python train.py --model="sound classifier" --dataset="single notes of 20 synthesised instruments" --train_examples=78125 --n_mels=40 --hop_length=160 --input="log_mel" --spec_augment=true --win_length=512 --targets=["pitch class"] --num_classes=12 --arch="tc_resnet" --norm="groupnorm" --activation="leaky_relu" --weight_standardization=true --depths=[4, 7, 4] --kernel_size=11 --stem="single" --widths=[128, 192, 288] --label_smoothing=0.1 --loss="cross_entropy" --init="orthogonal" --residual_init="none" --optimizer="soap" --beta2=0.95 --lr=0.0024 --beta1=0.95 --shampoo_beta=0.95 --eps=1e-08 --precondition_frequency=16 --max_precond_dim=1024 --merge_dims=false --one_sided=false --adamw_lr_other_params=0.0022 --grad_clip=3.0 --steps=10700 --batch_size=64 --epochs=8.8 --lr_schedule="cosine" --final_lr_fraction=0.1 --warmup_steps=210 --weight_decay=0.2 --adamw_weight_decay_other_params=0
Rows from block 11, named by matrix and row number. Rows with one number belong to one channel. Each number is 128 + 24 x the weight over its row's rms, rounded and kept within 0 to 255. All counts start at 0. Numbers have three digits each. After the name is the row's rms in percent of the matrix's.
# convs0: first width-11 conv, stride 2 (model.blocks.11.convs.0.weight, 288x192x11, standardized in use), inputs 54-62, a 11 kernel for each
# convs1: second width-11 conv (model.blocks.11.convs.1.weight, 288x288x11, standardized in use, transposed), outputs 54-62, a 11 kernel for each
convs0.87 100:122119133136122140105184124150109124125125134105104120172127081066093152156116138186149122110123108143136144130164072153161111130159101115087135119143097172182136149124134137081109126068112106122137134149136160110132142109138122150173128150086101161131161172161142118102139153095117159068123183139
convs0.88 096:125064130105126168133169111123095138122150142117096105134102152115095164136161111136119125088139146081079116124121131132120103113161137143093138129117114142133110122150154146149160114141180143148124146104136113103126111123130113148102136102114154168129185146180165146145121105093143134109098157153
convs0.89 101:186142121108165104068173107133109064145172108068157153176123095141114142134123136117119124158117110116147141094116100111125103168174195145171153144134123135108138116117142160111122156108128183121084139169104120099149133139107148126122121136127125106144137167122128134108155139087160117140118108108
convs0.90 101:134145149081139121096140109089123098147092142141167140132168141130142137115088118115141143119128122125126111151136105118144130139112111120119130139138102146173164135102133136083127131151115148114117177117113130149130166129166079096132122117120147114114078107121125117093110150092151118106126099128
convs0.91 104:121118092098103131111174141132128151170126068154137129092128122129099133121129181132103130096130116175165156119131146121103087106127125151136115104155118139102133128152111100122135091124136081124113150147137154140130151159119107135116123130140139119137122150163151099143127172098140105132140123128
convs0.92 095:088140121156161095177179142136112154113163141152130099132113153161090125158150136136138148117126151085114152117125105107141133137150169097147131105116163097128159128125147139153148183122061185133121126163126107103107132121108147164082096130118150118095156123139108124108175145093165141161159121129
convs0.93 097:137121119154104213151137141087121153122103102075054113164154174195118110117113115172134212139109128108114138097133117123123137145131161118128116107083109129088105138118132065094105129108205146137107164163133112132106084115066108085150139114150135158144139075123101092142158099058079086134157161124
convs0.94 097:156123133117110108093097099116097158128129146121093117131114132129110127125148149142143136137187144121136137169182108166157098092091164156114116117104120120177185117142158149111138127118128162160139125100117096096147101145136133137126127185122100127133152173105142073154130111141121130103153155120
convs0.95 080:109099083102132156119153150141144130167147144115119123114161133136167100152117131085097122158141116150169164130141102108098119132148132160130132152120151099162104148121114160117084114121157137104080140119143134107117139141155112070096091086158144129115107126139110128177159113178093126149095140129
convs0.96 099:107141153130093093161085104107118121107091121170150161167137148147092116149154100158116118137131116133086123119123122128149181152099179085119143148140177114090101126130117113150135155150084118147192130167120101123130121175122119137123115103097121124109094105116121154132081123166174118128115114131
convs0.97 079:134151121147147118139138125140172140125159150124133105116104113136099120089133119126086129069127150115111089117107127122150114138173132125110116140141143123113110137122135146120099131136125108104164127147125099070131119102125074096101133133117117092123111114118093140120088114140165096130085139073
convs0.98 093:079155130143142116125134123118110140102125157130184153136140186214129147129125107147146109156127108137145143139068099136125102109128153164118111118115152112147107134130101095187192149150102116118140109133083144151140085103081116122087137106147100117119147087088119107107093132122133118108137144134
convs0.99 082:108161143082116118134166128098114127127177139114096125145080141140140092141152123099125128147139113138081116125096108100120147143139162128133103174138144087134089146143140163135148110143158098146145136127153132099151114091135109113155160160145105112139147122144106135133121087096176141116069113164
convs0.100 102:121162149134120129150101115099137127097109177121132124140152109132129126094092114152107122138135109100122126126120116107160097106113136153133122119108108149094093110115142138140087117095134106148155124090138166106135086146135115124182119079114142113080092138165121138136089147122124157120157158120
convs0.101 090:171171127129143124154093122137096079120095133109124124113110125121146146090118138118133096088147099141121143118125122094156142151125155137107144116138145122148134129129104155162121144171083093132138134160144127108112149130129144114102126126147165129129107122152140176180167114077113173194150128097
convs0.102 087:162124128096127126115127134092094165079133169168123125094100105142087114106110097116108109157116121148092085121127124132122130129114147107121167117127117145116133127145144117114137111154097114101126126125130146105113131104136103144139126138128145145147112083110139169160124104078094131088119148124
convs0.103 094:139080133115110153119108085113112120124119113128153120103127089084164174194125112114126114117166172196107128149119104151152103108122124156135133196166170111125097127124170176087115127147102118130157121142109082088114123120114116118117123126166114143123121112098120116129112114113148110177177141144
convs0.104 091:129111117152130093105109120154127089099113155163174154169155141083115119144103125151072154133126117169161139091087157184113119160145120142151117085107118121166143124102150141106099055111133139154126145146119087117139109123105093131125155133128127123125159124115114096103142115118108111122087085100
convs0.105 097:128113132122139165133090137073121149143102144169100117090137188138113134105116155166170126105112091113109134117132106110115086121134136187132124129129145170127174102127139152110082116156133134147122107102105132146133171127150162128147095157184096106132130094141149148143124112088079144156167146106
convs0.106 091:104094148120094154139155148138111133106115192171177146090134104089142167145142119101133110151113143110137119133116129124130101097146111138097149168136128131119130141118123119130128111099170141097139129181139149147148171139130137095088137125164150142157133133125126126110128148140096101108095133137
convs0.107 099:158151140178113082104099115126161158097090115126111119157124104135158130098114146158176150123169130112108103125092168174160132130142147122080150126118127138131137155139201148123148102115115078118104128120127137097150129134119134140091114132114106106122149115145151130128112155112105087148141112111
convs0.108 112:145128146145108162136129150132156125125131176162084126138083103131123096128112093150147099101124114097119080146129063106096146161155153121133131135147120078132111116117135116134140149118145137141096131124122130123153133136130133107135119099132144125127131128146143138126154210139122158151142115104
convs0.109 104:125100122159101112116072124095122088102088118143097117100148174149091160081151088145132114133122129163117124116129165128144129129098148118139107149133116109127143137136156129136100126159187159087107110113067119058138061095110106141130172153118090140102140135129105170115169116124105102175134166145
convs0.110 096:129130101142169102161163093131132131142139126115120120149112120112140111122109147081135136133092150127137136096109150127148147145165157148126129182106119128098124162154126121144146082116124142112110115112120169107144112115129096103128140149165102163151144133152125117123105135124132143103129102124
convs0.111 097:112132114160134091141152116150118117100100139106131122137136094149118126132128113124085165170092109102136135125123083087165107119139124144127122139121103132145112103114114090089110192128099124128123131120117148194131188135176050123165110141091153140153132127107129113166154097122105085118170157137
convs0.112 102:146082175162155098101131160109102142149107101095124156118098106109133107094158130092125123095170177129118145139123111087090110125133101155119144144112159115134116137102127104142108101141140144107112121159073139121104155066131085117114090143102150158131128089118156103104091122119112136168150117098
convs0.113 091:163153128080118086103142151143116117075156145137121162135139127148144125124141137122101112131133121114106102157141109122125104114137131158109165143141153130141136092120138149124156099089151085104153134160084153087168128102094166093102145120152149107124142135128153163106123082126135130110129154155
convs0.114 114:136140161217102126153110111088115127126146146105122093118122163136175086093124088119132174129114114124114139122137142121104100093147094163129161126121134099084109102114154136113113150113148134145127116134133140132125120159109123139121142122132098091086132092131149111089102142146141108130159156104
convs0.115 108:159133146124119152156105074117170089172087135135141104126162142104130088077193147164166124113114146136112141137168156127116108135141110105100161107152143135108126128082113145148152112161121131120114112150096087139115152132142158118117145122176099086145109095105132145113105082059153105127149094165
convs0.116 093:138128106132090195139100156145131095154139133082089165190095194128118125102135136128145138171154094129129146131129117130133112091106108141146120104121125130152136114117118123122120186102143139106133156120161097114120098147081210158133154130077118120162152125129157130093150166140132166136097079095
convs0.117 111:134120074123138157155114116140156085196142163104122118120117146149166198170130145169119082143102122125111109086118154110138163159158120125146140143156134131118144163179112090063107138119146158131150161171138145115126110132117117162147134121131120128158154124131112108108125105119107091119107143158
convs0.118 096:123113089132107129139109124115085109126129124119114127126125123117120169146149162118101142093099156073100108138102094132119149123127103155132134128135084116130120143121154144108112142117155124139164129123099123197121123161085120116121155116151121140124155118078163132120085116145100104131136178141
convs0.119 087:105128148105097142142102138108097133124105084145120127125114108123110138113126142149167162148131134122140153160144122104095130131125093150079151115113176081145105126143119157150098125101155085130164136113141097167129079073092146109151122154121183101154118132135128140113128113133152167140156089111
convs0.120 110:142153113107147109139096126107133119119132131188125116155127114122144125089144174146097121110167132179118099141170182116146156159125097092101176107146145134060137158118168176138101086099116116128163125121084138125152097169093115167138100115093165128073094117116118126144120137175147104110143158149
convs0.121 096:118128138139109156111119162169102166140113104089179102146100121092140143142132099120130145153149121135123136120088102134084130178152143164118120161126095145128102127132115146130135130128164131149151153106130111124105110118123111156135141132136132114100152141118158144130147169103137196130152169152
convs0.122 104:092098117169103107134108143134148100096131112113131104133173111118107116077138127142107128127134117113096113146097135153136121121147100100110148116167134120103125099136110132178111180188198084112176112128104123097111148096126143112149139135172185122089143093093088122133128126116145174108100125152
convs0.123 113:125099107157129127124130128145173125112109091093177151143143158142153138079099092151170175120111104130094123117114139131173129121125132138128084112130123111123150130145132179133160134100097115121112076206101124125099202159131104135120187122125090143101130114142141183149128154137165165134103099113
convs0.124 101:071133149179126065128156112133098090114140177122155109056126110171078117112128107117088137152065111119143092179076128148141115131117105094118144135131117146121109130138146154122146162116139129138174144126139161136118105164157144147097094112141132127118124094150155119069143157159100143112141168087
convs0.125 083:123156129109179137129114067084105110125124118140156092150094139153187169130130122085154050081113134145122126149135124148185183137117142153149144145159129185137139138122117139161114118126113103139097136142119133186144118103114173104115104131158140139136110148119109101115092129089155150160101128143
convs0.126 081:146137139122201096142208161154161151144135112130131105078084166182121161102103118111102132141090102156099142136140119095160172154110138138120141151122114097135103135126138113158133103185128115090137106144121134152079122128119117082144125101084106084091081119121120128109128107094129106103104132128
convs0.127 080:111133142197129157134146148145148173112121132088124132112111133107150113133110119077062126143164121138110148138153090114096118120121090116110133111113138147115131089132122120157136136085140133132103103145140130158135111145097140076117134155148171149120134131133121164132148124139150112107174116090
convs0.128 093:166159112112119113096149159149133119150124152087127160116115163158125144127102113120106101143151098130126106110165157127097087110093148116103144126122122133157118141119143123139116118102130135140132125141079090130128131103114105126135126128104135147093129126101148097135109088124148125117089126133
convs0.129 102:127160132137121105113097102131178122127148126104139112099123139118079156134126137126149145125151089142152136099105111109086133131142136129113140130090062147145132086105147127143112150141151076105141126158084124128111099092155154094112111148094131118102129129136088092121184122088136107108091149120
convs0.130 102:109155169136092179157115095111116134103147153103091118112105164154113151127136147111108164143100126091163070128140175121074112152113134128126090161148147121113118144149150140143130133142111161130157123132116110170108148157167114156120099109125116108129095095103114120123146130177124120133153170104
convs0.131 100:104164139136118128096149159106132160124146135136103137102137132134099177123096147100131149150159186130145122103119122098155235181148130080111112117164109134144162151156130112081142158102148165197095125100115120097118131131160108181158162132125106099129133123143168127119101133060081135155163153120
convs0.132 093:145153090140121082130116097088125121115136105136153137141146093114141105105126143162119129118124123111093139133142133114084158122122144133154118115082105143125131149164114147196133116129172163116115087138143148113162081129149120128137117099132124143082161144115120137189112105151144174133124148140
convs0.133 102:140142169162143129135122092153164116133134134158137097111134141155152156112149138181155112094180121171139114100174112108134123141111111105168118143115167113174143121099156113126082143136147088078102107139093127090119092117142090118118141114110180160110156134096127113152160121130145098128116130122
convs0.134 098:112127103165115116130110132143135102109108107105163174141110096094124103127113139114071096085137167139140152114134161134189157160179143147111120111152140152131153125110120074145135129100153091135122130080142109125098129195065143120117127110146177153089119131157177116095101166185142100087123089097
convs0.135 115:138172176087145136139126072092146109175104108138169110113144146130084153135100123131076124145125095155107119144133135096090113134155123124166138115083106109155136117170134111133102127144165100169130118112117126114177148155149146126132153138212164079109083134126139100119134129109169105119129119132
convs0.136 107:138117100121102163087136148125109119130188127143111114134096122102108127095162112143143104119115133102114118086119149139127117141137097146093141139122138137134065099080115135193104114147100121123139140152127124091106109122136173155138111116110121187174185129078126137129101078084125134192166134135
convs0.137 108:155139098118167118137121130163135089154154107122125157165081122152134083104121178186105108115099127142133136093173123096101143154119114153130111092135091105101099142119149157156131118122146129142150145130124112098080097106084095127147109093162142190112128101090137082101176142084127153185107124127
convs0.138 092:104141120154118140123116108107121139121076118108108123124115104115142142145130118134103114161119133133137125150085131131138156095134130115086134097150086153115130139117145167133116111128136137126141133130141100137165100150110088144132122099075143125118143172162119137117114102169125089085101135142
convs0.139 095:097110142131166159126130110143098123131132204175174149116077133165204124110122133087109127128112100090096130126117144135150117123116149160091146144147136129136108136100144159115111120119158081078130159125141144133133100124119113136095196112149103095114156130129139078152133144099120121166120156125
convs0.140 086:086163135125144102105090119132115096164165171138104074126132152119126141141172149148085158105112128134142096137136105088120146120104127118133152156130147121167162123183127112148115107148152096107128163134143129108173120145099117193149147111161125131138111120121137100136117154147108083104114101112
convs0.141 082:166131113124141158109169143136141124129125158181108134154153130103135168114114092148160158118182151089149135096102145127086114084148149136092166136134110120118115140082142096141094156125119096147133125106096116089112093137136128096100130142141125123117086086103140165137112134125138131121154176139
convs0.142 093:177154128158153098166134129132113096084115193147142116149119139170135140114143101080103084126171145151170123099134115127094129159188147116126092133114132130147163110093164147159093146136162155105110122126111138154166126130125169112125143114172101128109147132149147090119076192141098147177146155170
convs0.143 110:091107137113079070136123139149124128104138167094112138124131103122124108106111162152112093145135132132135147122134140118171160196141153160154140094115111092093103132126137097142118157087142146140131105152130151132145139149129124106134111122150137107115118147152144097101146212109103117125116136142
convs0.144 121:141117179144107120129120136102117095141145156166145139097117146136109195159122154145105139171087073142133111142117150117110164173139132124118095158180137138154123129115115112151146135088138177147150106160073163171121111126146103132142175113097146108123176166169111098170146097080145129146105141144
convs0.145 085:136157145123117127090150140095096091114094125141154131118107173154140136115084082136101119116122047127126110160106124121123134131145172139145107153141156115139138149138155123127118170131176146156110147124103154110120126102127107089104107198164118098105106125102101137126105141118111110135133105098
convs0.146 102:135111138115146187131175120136137147164124124108162154119090127138181078118128109140116105098139148149126111150110080133098128121118125083139132161132119140063140169105132126132115120103086091124098116142120112150114160115150177104130134123169135121116116108127094146112173142128109096114125115102
convs0.147 080:092121080135182195111199106120101148156130078126138089132120131117127136116149096184139121099119132114115111123113139136179115116122119142154120165107101107127141140111096129133096167079109103134157110183136129148115112136114166145082152121145145114109096105117123123140107134154135110141109086125
convs0.148 091:121147154132105084098107128141148094111115135122108172122114111080120149149122126121126143114179126117116091114113162154106150089104118121134148108155091109118134140119127114104131107127179162137165150115120132131150113095140135116130122134143101106118116107140103115155101125107166150175144124095
convs0.149 095:111103114115144105112172114121131127102139108101122118170144117132161172112138139108123185147132163119126132131162147097077127165149131103123087124081128121129130160122152152078080094067148120142097128170113116102143112133144115100137111123129111104140139060093121175128098118114128106170099139124
convs0.150 092:130162142173141101125115138158105136184159161138095123152098089144162146117109112123087134150137113148158117115130128097122148111132138125140101148138157131086144137101109144161126114108101136092105109128153133120153109186116109174137121170127121119129125136118159158146108118107141116110138151124
convs0.151 097:119124138149099118113088111155084158112125140121144117119126123166140129129120113146090075149162165153124094116126094130129142097124132151161140147152111097145131130165164168121109123165123109151151099099122152140214115133174099182133081133125104157162153134130156151144112175217129114126101112113
convs1.87 103:124148095137126117116138088146139138150138130096113128110103125133147122147126143128094084170140125151080114112155138109125122153119125128132137139137132122121120124125143125100104132147159154139130143102092137125114096142154091133126117124109103126156114103117144104135180121165098138105143120099
convs1.88 098:099089155084130156119143123124112124119120122124135146123120156116124093091096109110139097169171141184108159046112144145138143124112112121124123124125129128136134133126139138125118115125124117103125106128114113104176148148096148134129146122107096111127133101143111119087163089163082168115126157153
convs1.89 108:105123151133145140134093126145128142135142126122117130126125114141162131129139144110122088159107108140122143114096106139117140119125108111115120127127129131139132131134122133125129115102143131128129126156170096135068072167158147134130141077127124200157136158135192146109145133137163122145156127116
convs1.90 114:130117107122145068104133147140123126127152126130112151154104137140084168183144152083161134130150135127160119100118154120097095145129121117120121122125130134130137144144143129125128134117144134112123107095136164166145090132119150110130123113123110149089186108153109152116162088131155104092122124125
convs1.91 097:122183142120099112117103142131127145114140133132114114132122102128124120124143172135106109121142156131128111146127144152128118154160120127127125125125133134131129124130131125114123127129112115130130127116110136145155112125133134134126130092145149166073172116122144096147164113155128115107166163153
convs1.92 097:140101122171159147149120174132117126124145136150131128141147148124085120126168123102128134173120099094154130136142116122116112135173118117122123128126129133141151148177125132129127100118121105102126136146133138098142126134164160123124125126116115112114125137123140113156148114116125141133128076175
convs1.93 100:123136063151178129131137110101145136121124152128156147123107119116142159132178147154095092102123108140153051083161143127123162133133121121126127126130131124126130128133147140117138145136138139129133110145136120098138133107097149107123123138153095140126156117124153164102104158117065109140116135115
convs1.94 103:058152169125133143124088127112108152116151128153153111144125107128082095168190172146131126116139112124183078157165087081106125125107132126124123127145147144132125123148115148122146120123129139127112125133128127122176148122122120122111153125119172061125128103140105111123126145116130147107111121138
convs1.95 098:161105088113118119091132100131100130129136146131111168161148137141165158125102161181088182119093141140142088126102113097134130134130122125129128132129127126121120122122126131103104100120138140121117119122141168161134147130109099099133085121112117140149116166136148159084098131252119116117173166116
convs1.96 103:114097139144111160104152123158107131118118122098145153134147112117165100138156066150091156156157110129192085160066174078092150157140112115119122118124132138144144146148132150106123100123139113103134113140150121142130144139115148108150087154080114149086107143107136130099141107139081117106162104122
convs1.97 089:128169100089145152111179125124149140134164125097130114125125111106105152147128135147139154108147142117125144109098121120101124089095117118122127134139144144135129124119106121111128113118120111119115119097136086084086126139133126160100126153123129090140128148114171148074161055123122141127146140110
convs1.98 093:148105123178168161127131129114129129117115139163145140140155149128112129130121163141132130121120138142096136135113104111135150130137120124131132131136135129132128128111110128113104096118130137130132091106110148125115096146140120124126100136136126138120118105134117117142117147121110151139127141119
convs1.99 096:144138079123077150153095147126119129136117139139141153114134131147131159138137097143172122128155148097118112100135104115137151091156124129134134138140145140131129139139113107129127144135124129131136119125122100165099095109146164142109162115087135152206108104166118122126124137053165150134076090115
convs1.100 094:145127083188127102119165200149095146102149135126114130150136136125097143132158142074078131155139146162168091089165142109114132139080125129131129128134135133133132124130131132095106138112159137130150123144098128144139086133151155146171161089120113117138146127154120132141152117133109086172087140133
convs1.101 095:118097115110149146206142128189149137134127118124127138121127150130115123155128092111107133133099133114112116119133117144124097119181116127130131127126122118124128129127139140131146115122129140145144118121112128145138120100135141152142124117111112119150121188111156069174122094093136132117116149109
convs1.102 092:134109169181127093141165125163128131142138098113107136113128132128127143090113120117087115157131107095132118116134157161064114149114139138133132131134140141133131129117143119128118123121135121120093143161156141130137086110103105126075123122143122100089135150118159108125094116109103124133124141100
convs1.103 103:134127128121157131121126133081104123127114109122130143118137127133105133113106085185136124139101118173137164078061094096162113129143118127127123122123121122125125126139122139130122135121124146148153126140162116129125140129128146132140126156156128145150110098140126103114117109102117136102119229147
convs1.104 088:177154117163139167147110121120125132106152131131126105133119133129135131106129117156100125133136141125147093120127098084109135134090125126129135133134133132127130129154121135131138123118136143125130133155157136116138162191158141120119100096116161144134141110138095162121147144139131077148098149104
convs1.105 095:113175127112096082117128119148143127121133134127153115131139128112089127132181133146134149131131065164149129106158165136084146151130126128129130133133129123123120124133121133141121144124118127141144125108084125159184202115065105124163100097137082150141117089140107133086137122125201123130052166162
convs1.106 084:104174122190079117163120094130076137124133132099137150136131126097100150206129085125109130150138135118139082149166159142103119125116125127124122123125131136138133132133130138137113134119143144114122151143127138157113120143121136133120160131195154185162130157075091129156156066143141094107149104155
convs1.107 100:079148127129081133141123134126137124101112122110112134145124104099089186123107113139141178150146096127128146131121155101120093091147133130134136135132131121125126121123115116122142119120151139128121085126154133143112166146148149127152159172164154167106133116104146131185133169141097128067152139117
convs1.108 107:117101084158067134111155107165138117130120139126120132141114117112124098089154170157156101106130128117140137132157076103125161118134123125123124127130128126125125129149127133147138110125111109125133111140115111126144140146160130110102209100126147125136125144096127144120121099131155111149112141121
convs1.109 098:095102139088099127153137079124148125155139142127112101142116144144154136105151138161105130158146135153154115145128120070089118109138106115124132135137134134131128129149126105123107120130108128112129098121117110088170120156151098152142115126143076167071129114100123122184144124161057154071109126107
convs1.110 086:131141098115137102098122141105163122137106168133115109137142146116140159111140099099111116162172088156156137146160073132095123138131123122124128129129130127127132131148142142115116123117117096122148109135111106138118120093099148159174180163159094124063167144163112134171147085093137149140117093128
convs1.111 092:146118140055128119176094168092147129139106111144179174151122106130143131155114122126124123085166163102139095125083153136124093103130127125129135137135134134136136127137140141157153128103110148140112114125134122109082148125139083137155135077147153091100157147097121131178085134108212141142082146102
convs1.112 099:102114142138137103102153108136101129125121131105087117122129145150084094186087104097160096133147123117137117088123169124115132122150121125125126130130135134128124124117116101119121106122116106104094118121136138107110109132152178111103103160113118168165156107113171100129188096125084143138121151111
convs1.113 097:117104135133137136086107157130093109119106140110110138135132158130123136170173116147161153150113126104131128078139103117137196161142121126132134133133139148153139130120136132124130154140141119164117098119138129162134146129118135115111133129120144083127102126153148140090173134166208088116141136146
convs1.114 113:097189146125176151156087123139110139130116108101097093099123131111118089093208133128170132075126112128147129142140126103117130167138126126130128123122127134138134124131122129136157141131123122165135137150138115141179127109124127106098101129125093108075104156199150142103121170120111147060121150154
convs1.115 098:128070153163171106138141100142123124126106103110160163154151159095129075102127115203148132070092113103102156157099150135125093078133128130130130138139141135135128125145124124127121121136114132148129123159100142152175141103109138120141115127132116089107130115131146170121172170100133163067092113086
convs1.116 094:113063145120190088131165124128115130126178141149122124107131134145112111137139124185123154123088138128096135134072134128147125118158114122135141140143144143132126125136125114148127143138140110145122135138137129127102109122159116159076114104103149093144144098132148179103168125147079148119146132141
convs1.117 115:136095150121112121176141112092116108137115118134132115136112131164103120137111136100097118108127132172097158147088109121155128110144120124118120118117123127124126133134122128129118134100104112103119138156139115121132192149167130111146135116116124134146126168084098146111145139083195128091098124145
convs1.118 088:110134109134115069086148128122146112170118136143111140152125122121119105149165172150118142123116152146155140153075127144117191152127115115118126134139143140133130123110116128125121125111114114137139128099135107134142156099143126118138109164083182085086105176127114074165126126122076145131091169145
convs1.119 085:124099130143108157120177139114117165136141098094088117149152143145121088096101133122084122144137124153135141198115100070127114104116116120127129134140144141138130127129124113130117107098111110095104117129110152098107133143130129110126155138157070137143151062075135095127128186128138121111111119164
convs1.120 102:152120100050184130102130136178128120154105150096131111138151142158110136124104121163136150135173085129084115135107105101127094110096122131129130129129134135138138136123132101143132137137124119119123123124125130108143146125139128136086162123163137122133095111085090106159113110149103108166136137107
convs1.121 087:085130081083123132137108111136121131118125135145109147153118125138111158111095109068102184120101143114145165148130117133089171114111131129128128131129130134137138134133135156141143124103119145135145157105158123115177176154126095119127112115106104095132087139159089127113118127165168121131112140118
convs1.122 104:127135160121160119105088104139133102127095139150120157125141123138157129128144102129106148107130136117115098155098130091162137112119122124127127128129137131119115120122133153153130149101110150120129131159116169119129127111168097135137157155136152155137150113113139123097151175099145102156124166101
convs1.123 102:134152104147131111087108154091108124157140121136131126116135126137092110107137084099141181160151137152145122117070172179157158177141125116119124127124125128126124132121139130111110131142142121116134111067126160125112105149155137145109123117093067106148140102080118112136156108074143149136144110143
convs1.124 115:145086104129128099151119155104130128115109137137168120113181140154135137104118131147144117150139150179077122118149117115122155139090118127131130134131128127135154141131109132122101111122158130130140114122120172086142137117154102137142122115124113140103135134147118112157117170097180085215132122147
convs1.125 088:123141145111113170125116120180124125129123143144131148105161141149089086133127147130121118141120088120132164094114125114139120108128127135136134128127123126133128128124125121125122135123131118123130135127101140133141129155143118105155174165093128158148139166175138130144123133074144114169158121129
convs1.126 091:135151113124099100101113131153154111162106122136096152109120138130138112098153108140171165095115141113107107129136151152144091106089122123123128130137145147147143136142157154130121114111100141123132121118124135114152120137110148116108106101155095138097080143108118188098141080125144125123162108142
convs1.127 091:148078166138088147099141116102104114115134125133153124140138137131120162148098174102106143157104095175128194120136131112151117126150125116122124125123128129132137137139157131130114120150131147115128103101127131113088122110105117110115155113148098144082119138113109104052110100132140136171126117136
convs1.128 097:106103191166071145076186089160150130125129137113136154131126127144098124142145183152115062161128154154128159195137129091126131120141123121124129133125125129132131133143105134146122111105137143130113095145145169150153109092112149162160154118185137125178154147131141141154130152165126143139133061124
convs1.129 088:141110128098126135159146132107134154137123102158119125138140099118128128142178161160138146141083134145086098183132117138124108150108144135136131130120116115118131133120125135140138134121125114117123142145131145140146143152104117113111128121108113118154074109071169114182128117160125143104136109137
convs1.130 088:133136120145125136181145108083092142126134153176163104136138120114098149141163128097092141163116132115130096130099127107094119170155123124125125123123124128129131137125127110108130143141093109087109119148108091133144136101135138140103096108146131161119137155123095129128126155113130141172119115150
convs1.131 108:104168117114107161100144128157113133131178120122123141156117130146116128165158092160120104105149151100141163124098133114100091164180129129130131131130128123128134133106119117092112124134146106114125116135123132124122139122158145112156159123120111130114109110123165107108122144155136137136144154134
convs1.132 092:123104087169128133117151178105128133145150123141141138169113094145073113134122130104134138139149108117086164142094153151142111130115124127129128129134139144149148141123130127139136122110115116148131141115119122139091111141185163116154113164152111132110150137138141100118142085095082149170032157107
convs1.133 111:120128102147178096134099154100162116127119114116153114148131138146105144133080182070140140098127132099053084176160083165092115105132128126125127120119119117132139136143134130158129120126096144139094127131102126189062100123077133125119122135120160137160113170094083130125150144145109112142135153122
convs1.134 090:118173160152037172127148117141141140158138118136127166137131128136138115144149121168137131119119087099137200168046097148117109135154116118119123123124124123121124129146118140126119163146144129141151107157112150083154141118121132112130156142112122094163126125177109140173158103143086119169108101150
convs1.135 107:113122178154067130125110131141126142106127147156154110127122127128104150175149155093143114114104139116163140112102145148107150127130116110109119123121122133119116126131120135129108110123113133126127127134140114157168075155126112107124132127109130098118114125157127155130106138125142084058125134148
convs1.136 104:125126146125144098095162118110174138124136147139135114114153146140079097117124144132134124124172167152140113142152124134119123128158124128123132138140149139132134138121118144145137134136143133118118145129119110164156104119125096146109125087129157144122099155125112116151164198155125107110174115121
convs1.137 123:102161099119184136152115132115107127111149124119117146119150085129120138097137166089144148073135126128124155082168141118150071123142113121125135129133136127140149141121136115149120126127137112124137135146108117117126178134128104126142122160131135116147106183085154122139158119129164109159090156124
convs1.138 099:097140123096112122160136145110150120105123120110155138112151117127115101125139163145096087116151136109125132098149126147144112117117114118127127125124127128132136132103111132128122110137127117133110108115104143133126161115102104162102120139143128120131144115108120091094135190121106162126151114108
convs1.139 111:127123129133131160154150105127153129123111094114107133122105140131138109121167112112133103118146107160092138086166128102116138140114102106108115120125131139144126120125126123144140113104120135111130111143118120089153150106159129155138123105154134138113120148128150105111105109109116126112113153094
convs1.140 084:144140106116176196105080111141113135150138113100116111139125139120139146134133092113113170090088184155167098091092079116206157160157131132133134132135139135128130122126121124108135147157159142125117100128143181140129175116132124113108136123080133090161124109135137143119117103122131142105082154146
convs1.141 096:151129084192111129123178151110165111107145099121143162162133120133147122132089141111109131087132140124124096109131140114173122126147128127126130129133134132134137139156155140145149136156134128130149123182135163139126127122125129127107129146095082206095158090135097170126167137145106122080121089110
convs1.142 123:126074148102098130118141133158120132145094110140116127141085137119121152137137062144085127143137149147118122173139102121113148112131124117114122132137128129128131120145130121128122118116115147119135149138093135110128126102153141101132144130127166097147127105149135135133170076139136123143097099119
convs1.143 108:124098129123123098156120120159125121151134110106132148144119121138134113095125100145211178156142076134068139192133119157120103139134116118120129129128136142141144139144141132138129134122115132126127120110115120135176148143145103137139130115103117125141121102108125162114181090145170086153100096130
convs1.144 113:148085145136121112096125142115113151106146126136119105130127101127113124152083072163095122145128181133062155122154143156119103069156120121129126129132125120127134140124112128133125127119138134140105124164148138133112101128153127115146073129188127110105136140118134149092176150123151153134126125126
convs1.145 098:162154191104135147132135114157136125141126139119121130145122124140152171165099113155154159115122134118115115132144133123127147131140122126132131127131129132132132134115126123114133112133111116148118086150134124157089125099117097109123099146148142084162169168147164126109137137112120172053143173100
convs1.146 104:098114104119112149137106131131112129119103119134130130110142102115140084112176128093123114116166112140132131117080168113190111119138135130119122123122126138133133137135133129122134119119113140149121147105139160105142116147113151125123148145137134200137158143102097110137151122108083096092116120129
convs1.147 083:183170147070112104135163151117133143155122131118109099133121128130135160121095102077113144140107171121121147122130078111140120101128123129131131127129131129130139144128114123123128125120133135133122143121119064120087140128127099132103072117143123099147124188089120129107069159111081090117114163102
convs1.148 100:120109099122104100174164137129145132132124120115130127123128134125138122151158175134156099144115135137140174166113122105132122194119123128135136129125119121116116128124110112117128129132142160106118129130121152101119121120140152126168163150174093118112106091158133101137150141131104145166143101101
convs1.149 092:139160173120130142146135169083136123126154141157115121124094127124136156145173122116125093133162129144113130167131081111141124109116117119122124123125127131132132133140145143124104103109125125133139150135120117124098134137112103124155074160148125135128152108107105125178081121113134084119137115125
convs1.150 089:139087147189099125148165145117093131123143133101115122135133119140156131092062140126102152144153137098131123169127101092138148162124129127128129125124126126122129127112130123130145148133141149130142128130137132125096112140133105056128133145154162143088142160151122109103110153089138146157160112154
convs1.151 100:151115098130147130147106069128113119119114131156126106097148144122137107079118178140148128183138134130105148147129089125186169146157128130131132131134138141140138135135120123112112135119106103124136112148103083088156157167135107130108136144176149185066130073078127101123071140147177134082158078133